config.yaml
model: "image classifier"
dataset: "pen-drawn characters of a made-up script with 800 signs"
train_examples: 395000
image_size: 24
crop_scale_min: 0.8
horizontal_flip: false
color_jitter: 0.2
targets: ["sign"]
num_classes: 800
arch: "shufflenet_v2"
norm: "batchnorm"
activation: "relu"
depths: [2, 4, 4]
kernel_size: 3
stem: "single"
widths: [160, 320, 640]
label_smoothing: 0.05
loss: "cross_entropy"
init: "torch_default"
optimizer: "normuon"
muon_scale: "match_rms_adamw"
lr: 0.0052
momentum: 0.85
nesterov: false
orthogonalizer: "polar_express"
adamw_lr_other_params: 0.0015
grad_clip: 1.0
ema_decay: 0.995
steps: 8000
batch_size: 512
epochs: 10.4
lr_schedule: "cosine"
final_lr_fraction: 0.1
warmup_steps: 160
weight_decay: 0.03
adamw_weight_decay_other_params: 0.05
Rows from block 2, named by matrix and row number. Rows with one number belong to one channel. Each number is 128 + 32 x the weight over its row's rms, rounded and kept within 0 to 255. All counts start at 0. Numbers have three digits each. After the name is the row's rms in percent of the matrix's.
# p10: first pointwise conv (model.blocks.2.p1.0.weight, 160x160x1x1), inputs 0-39
# p20: second pointwise conv (model.blocks.2.p2.0.weight, 160x160x1x1, transposed), outputs 0-39
p10.49 096:170172158122108137082138156166129103153089114182126113083135070141183132134115133147136114197178120143092142138083152218
p20.49 104:138132101141131157115134138096115125126108105099177101090042079142133087163175140088165144144092098092140118145140103113
p10.50 092:095136082112146114142112130122078147115141174147135096108083071213092143096146142096138118121102111113145167120107152146
p20.50 103:144133121087117119136165116125129142104080150145124064095150171170152105101141142146199087134155111104149161132143116150
p10.51 097:178141146121058100175149122098076169131170137084130120068144086139147149118113107141140076117126165147052145148150126102
p20.51 094:081159110139141127127111165111157139118154188133058181177146141136096081023146131121126103170154103102128183146146148101
p10.53 083:159103098157113113122146081095105158179146184110101127110112153136114188110142154077090155076086152045142141174170188078
p20.53 097:156083127146151150138116136091126115089057114130151116140092119128069128108107139126163121135090127155150107108187112121
p10.55 105:125120166153117076151189129126074122143095119124168100133120113163103114090078153101133133141088081097106136136078158120
p20.55 082:127155144183113115111129100118096169140170112131083092133102133167059162054158122076164173134091140150125110104118094082
p10.56 094:142118151114156094086109173116101117125114088109080150205161170123112046117085071186128118124111104092150104135127089093
p20.56 104:143124172117144107161120095163108122173122110157151080119122157127133156144138192111123078081172090030111112109088184128
p10.57 121:125108089112104151158120208131143123112125121151177115132161162097078076143137083134190169094157081084090126130113153123
p20.57 092:073160170111131114112094169111134171181127082161145141101175109155098133115149130171101172044152126131150105131090208075
p10.59 093:140140149092094040074091138093133112088124134117148177094079114128022133112172120127091124118176159130163167094174145088
p20.59 104:112126133148106138117100151183134085116137136136131123098131086143134110176148090123089163099142139051130150108102092146
p10.60 124:205181121087084115133148083097144116130128125128153055082139116137131079061133138129099139125090167110104124089117164133
p20.60 123:156146114046127065120120129129112108118132196107092177245127068176116089100111098126150124119183115135143160146156093125
p10.62 090:140120106137112118109153104148172084152118132167121057121115082127102041130150122211095115050132117020131117108155128107
p20.62 096:151161142093172120106144160109152123136140134110093141101154062093089145151064120103089124115049135132149134200132105122
p10.63 129:152085137109078087142108092116102057137125085106141075092134093098163101113189103102095068108153144109135194120071144150
p20.63 107:075160156201101103171100125164080157116107100129158134129124121141083138087157148109134136165149114167123126154119124090
p10.64 108:148132043114125129179141150121148137131134094104150125114143203154153112107160138134150106123114153138204116077132098146
p20.64 094:089126116128133127150124155152180125175151158139109146126116149106114106141115065120165085125135108103148132099126160114
p10.65 109:109167125150103076146119093134177104096119126118133176081140187146114094084104145143057155114088138229123174138108100174
p20.65 101:097160085076179099089128168109098121136162210129144127107128136150112099116114149060088115086119105149132152136120160072
p10.66 089:127154176038109148119113084116180103175150171103117049129124084117104087147112112125170199106069138091097150136117154035
p20.66 089:146125144190081161158104136184116109140169135123144080109142135124107065163145045151166156134163149084176113180188106085
p10.67 090:202091160096150160142146197151170131143129156126237119112147109119174153105109144182144114162155160103156136140181186134
p20.67 097:077163195111093120117141143057117087128134081137145129142169206118080122095121102137146096119159112126151083127122100120
p10.68 101:119120127154052104144164113144186125120137054074098114100184120111118147110136139109086121151141146125131240161128144111
p20.68 098:140130138120076134106113084112162134140145134122129140121163146022125088173104138158114230140121104142131146056138156087
p10.71 086:125128104142141098064107111089182143160135079153109139098114146116114068131129094169072168132143146108167087135100197155
p20.71 091:094119124103137134115073138161121112162099132164134063130133132112100118142150112153147189201129084104140129113142099079
p10.72 102:206113152037059106125113105086103085107175128134150121145081112119084113080155140139156128124094192107112131129159129099
p20.72 105:147143178039099096146182080075108109154122147093155130098157164155157199136091107108125141123149135199125148093141110105
p10.73 109:059092149118152080112114151099106132134161133128162148097172100186148112139098118052162114110173100092135133161107085113
p20.73 110:199130170185078077188107093165115145113119126125184168204077110101108142163175153139161125146108115114141146122211126074
p10.74 106:140156114156151099095078125120080093086102202121152093139146086092103104098138078127184136116178131177097107108115159120
p20.74 101:172108115119139136136135184107148131100109036181116128172128138173179116147123106139102140165087154112185109154136184120
p10.75 111:126155145130068102151119128130132098113142140098103136120167092149119120157117106082079150093146169207114122154180078088
p20.75 099:090124102120111124087143095108058121129160166129139118141104088143120094111147113093122077117145092092119160157110120190
p10.77 088:077164143094140029144083114117145128113165115122110184105123112126097154138154169074106106178123095139120160132059195127
p20.77 100:134174206107131112123202148192113127150115175147104116131149149154094112144105142152119154127109114129151079150129114115
p10.78 081:090076137085103137171144092118132112141078129116092133099124117131109190143127140250116110101168087077104099176127114170
p20.78 079:093164131136101135045160114122158178201182085132124137112171111149131102145137114113163104130094105086130138081145112121
p10.79 096:131146066068121136140139136166137146144144085135159169108136092117165030172131135116122104154074096108111146116144106100
p20.79 094:181083079148083140103112164108095065085142127104165157141153133125139107140112126116128147116098127154136131098161140081
p10.80 117:179114127115077152161168155087156110125187058130152113121119155145124098146086168113133125122054121135197135159151110092
p20.80 106:164129150120105056143081118116100162137144153102017099160120119118081123110134118142158143137129146112169109133109113126
p10.81 080:108098113152139145096117189098080166126099124140149130153086112108141177082128137168147155147123114149115165083121144097
p20.81 085:158155136083125146102133141100195128097113123213151118173031117174169131106150137133111153095159187081120124071120086151
p10.83 099:160094093074115127099130101112065135084086093151118162181122092159131077185173194207089117139142171046166120112128074130
p20.83 096:089213128142160156147133161113140131132143148158154142129110190114115088148098171086164101113167156163177121092104121133
p10.84 108:174142121126088151150141083121150178139145102088128106129158051168114098091161127098132065084136139091102168138106114063
p20.84 100:127121110177097175089140135079063125143089107109146090165097132146157223161143083120152131146132095132112141125126150124
p10.85 093:123161116129095134183132067190148099118090155102238133120093122158078118101122076105135089088182138070125168114106114129
p20.85 094:107134133121138119144137177102110114119184132106116143146097147153180107179175099077144131106133129115150108103113097135
p10.86 089:140086117092116150177161141131118157152118072053094134186182131127106158137133063128186117135128107064180070105091070096
p20.86 084:114109198158121139103137075140132128141138124126137088161117094125127142143193139135127218117127107178122148117160130166
p10.87 095:169126129078186108105077153132137104102125150129134156142108107092078166134086121041175095136123158136144151161066162127
p20.87 082:064095116122160136123157115138116162110147142206128070143157127080105172075136102140123116162143142172143175173077137120
p10.88 096:143153187121113150112107119142139133131107108123112096172176151085183075110093138146061134157087072144099146100084122145
p20.88 107:156162163131195113134109161129154156117165097123109114096144139151118130131138132150101174164122092083174097132132139101
p10.89 111:103097088100095129136133123108135128138094128149148081154133090099125133094144106094089115071118150166160119111110097131
p20.89 120:130188186144154104172102146132089142147137130119132131145165160137138134140103116100117129111139159116152136116175137171
p10.90 110:229109077130105136130161105130131152145145089104121166118189148142133090126109125134137158135094151134159233125146082156
p20.90 097:114096152119118124082135111092160129107154098118165121101133115080164146110099150125115144138131061130135086131150087104
p10.91 105:089133136165121153099104128102147103131111147109088089153155134140134111103120137103061061142136059145113096102132119159
p20.91 114:163116162133111129090110155071097144142126121132141114119148133103144095165100182049116118187076131105127185083142091110
p10.92 090:108097154122042099126110142125173118083137126130139104169129103103059084087140167124176106160122091122119127061143097152
p20.92 085:171092131105089146090130068138080085199131148116147084125161103095090139128188156161155074108103125067128145103104088138
p10.93 108:149154138117089123136102137101130171121112108124137115089119064110173084079143125115161091114196148172116141120112149065
p20.93 117:131168119050192153120138159115178070162125151153188121129085148078158102166145119161157137163092142143155176148151148148
p10.94 086:120136153150079101198139066080174107117094018120116155097149144135169117136155169153112110135140114111148138149087068124
p20.94 086:075036137118083166066078116183128169190133090120069138184111119152081190126119142156085116136167110156152111159106164132
p10.95 094:162166132079111138096139113141151125203120167171080138185081159133181167168099124171037121141121075115075131099121114106
p20.95 101:095075166062143125152104093125105120118133143100121129069058098139105117120080133192130099108157175116129138086115065136
p10.97 111:036146101111136160145181159082081116116131124121131110187132180149104156133119121077064124082135119121122105086101126143
p20.97 114:151168155168152118107157153096113141120094187129064150143134122156135179074146202097099089102211103148107130155143164138
p10.98 098:140088190144136133138108141156144084159140132113071150091133173152149102173160191164093164146136088105116092137142157097
p20.98 094:118150126155151179149116172129125153158146167164164106097184117175149155139143134153143131089131143101152118192169119079
p10.99 099:099158117197186116120092147120117170140151153100158082130170155103107125132185110142172134139176135177148127108145126106
p20.99 103:082168127178119127120136139137095129146123127110130159125065111107157155155089100130139110135180174120109142150150147176
p10.102 103:105202150155135162085135115105103133081153095153154152098151123116114079182123126119109098157118086109127147126080096127
p20.102 109:142113116072154084100110120140160082155098119147133168163178176066127097117151175168084108115145164179177147137179175092
p10.103 102:161138113120087121128127131124084158114114142132111118156128127144136100153154143130111104123121141084151106112103106135
p20.103 112:158113107187132127111063131126155174091169145135099125190116131126080145140171093115099145166139167199158075083141158125
p10.104 094:180132136103112068183156151084143140103135138078156097107071125097123195143066125099100103143074116147041097106135130180
p20.104 099:107138124187136123163137127172170205106111100150107091120128111090121100128117113077125100129160139137145127124120158086
p10.105 102:192083083066109135113109135160174148077119107126207123144185213123118076100135095123118119175113135154087114046121147070
p20.105 100:170105149138114182117168154133168093133090134138133120187146200136080118083135090090122094118165113145118099143163093136
p10.106 094:084083138144166118107067139117144095121172150155113136142123148154110165123097065139098106125078117131140121105111123166
p20.106 088:142125148225143122131162096116147138082078146109207161142182128129132134058115116127190121156128075165070174109097096134
p10.107 098:087120130111179109132081177104112160112129109059204125128131038133101087071096088106117128121103125143097130136127127147
p20.107 109:154125124132086081156169081106123093090143162112166109203101128149138146143111093124111145163131103119132116186144099074
p10.108 106:188133099095103102107144069108181130095161077152188083075174141103122107074118136067184125144154170145073143198175110108
p20.108 101:085095073106138157154118141124160140139123172187089153133124132118166057122185155141159166149191114128166134094062113100
p10.109 098:080095165125136096194122160162107073120097161165189147114142115135093161132110153068101129137111118107076125099140099090
p20.109 105:138134106107125161159153145172118125060147197161136111120122179157181132139152164109111112117196130136131163148046160154
p10.110 104:085193093165164124135101066140141141119094101070185111111137118162094045190109093063156132107138123158116069118160125109
p20.110 103:169114082171091095121137119093069121108132105112137115120146176092120076147122153139138070121121143077141140121180099126
p10.111 091:122130090122191149164131153128119148093176106115157181108141109173072179101112084054123122107056138158137080173156112147
p20.111 107:078084174144123117080132114114175080102144085159103147216102106097156119153118070186134186132081118152137133108182126103
p10.112 103:116095150118117105043131149113124111179097163109083089151073087111122077162144090066114100129140127126123065091129144134
p20.112 106:163151121080102100127121143066136095103125117109134108090109086092152136093135099087115187136118058129104111174145140099
p10.113 095:121138131143097139109105111059090136122062115110105100099151112108128175145119107121093093106116120073179138116118013108
p20.113 094:082178151094162115117159174144109178075116141129103123135084136166148113139134122146142084113109170132131137137124106176
p10.114 093:117122122053119112102115136156128117120057093075094061106114063117067128099119128073141121110114148099128120104108163086
p20.114 088:111200177182067139109140119133101129068087136139139104151103186129149169121140125083101157151160088111142154157141143131
p10.116 098:152158121099131078164125166111197215127111112122129150071142111142116081134141106121088160124185090121146127134166111118
p20.116 091:076104126111140128125129163138119132131156113147072117160163184176162104146147121138172132138147169116125176104117115149
p10.117 093:123102147171105138132152147076057155102164146135104116150073128205164101182143071153119145146115129104121070126112074149
p20.117 093:136099130117128107128135147187151147115127125079097117101073184119127173158117109125116141127093139131126101101122101091
p10.118 097:189078089121059077131138117095148157176166116099122130131067112133147128125149090091161124103138168123135144147130150085
p20.118 099:159114150129143151151113141162145184135138114113128129105121128102127110124124089102146113114159142069120131109130103122
p10.120 112:123064136100119118069085119137143099058150129166055060129157108135160068121092141109133109179150174133060103113114159083
p20.120 111:133111147187111167104135090208149188064159163117087100156121088090085112160139161153155162121125123124181121130101144132
p10.121 102:128116102109194138142114144146139105074170183145133179130124066125089062142118105086124099121118102156098132117106147122
p20.121 115:097132097127148135117059153138151113134098071131093157138120077126097072098137125122129101063075134129134143155038155123
p10.122 098:117128115123107153112182129195112098141079134130068166140170149140156029195177095142073101173113143160087097107169138112
p20.122 093:113121101064142151168149144095128141104098117158135155048139130114123165131116158065201139171121135126111140129255154130
p10.123 103:124201132144086152153094132106110137094102144132130128123161026110161098099138103104118138165113142123120127147102082120
p20.123 113:148162139110157126072122205090122109128130067119176120135135130176159126140136167154097093176138158169165211097143110122
p10.125 108:194146100090096120107197126092143107159149118176156185086126119109071097139083115092115089116107122096134202108144142167
p20.125 103:109131196131064175181153129157132104117131139123165145087134129105220179162152095091148134126148085144142088106108077145
p10.127 098:085132113096110107146117119124155132059140154103143098137117167063136130103134122117153143124111108137141129142138137140
p20.127 095:149116119119118135159102164162188148135139132118116107114171119113126125108102159167120096106175149103072119169085151086
p10.129 097:185129140113125172132104118114119201155114165111078177112151147095173083076126084106115143081157149171100120124124139044
p20.129 092:119091106171113133076092117097097116106140182134142110156144118086127123094101140066124105086154158149110119090114109141
p10.131 100:116119102078124088115125062137109074115182125091105124080163095179126121133070181098149120134062123099158150159151146118
p20.131 110:175191114203102074096061130141143158111122085115167144128109067109100081134175120097133088104124137154151126136150077101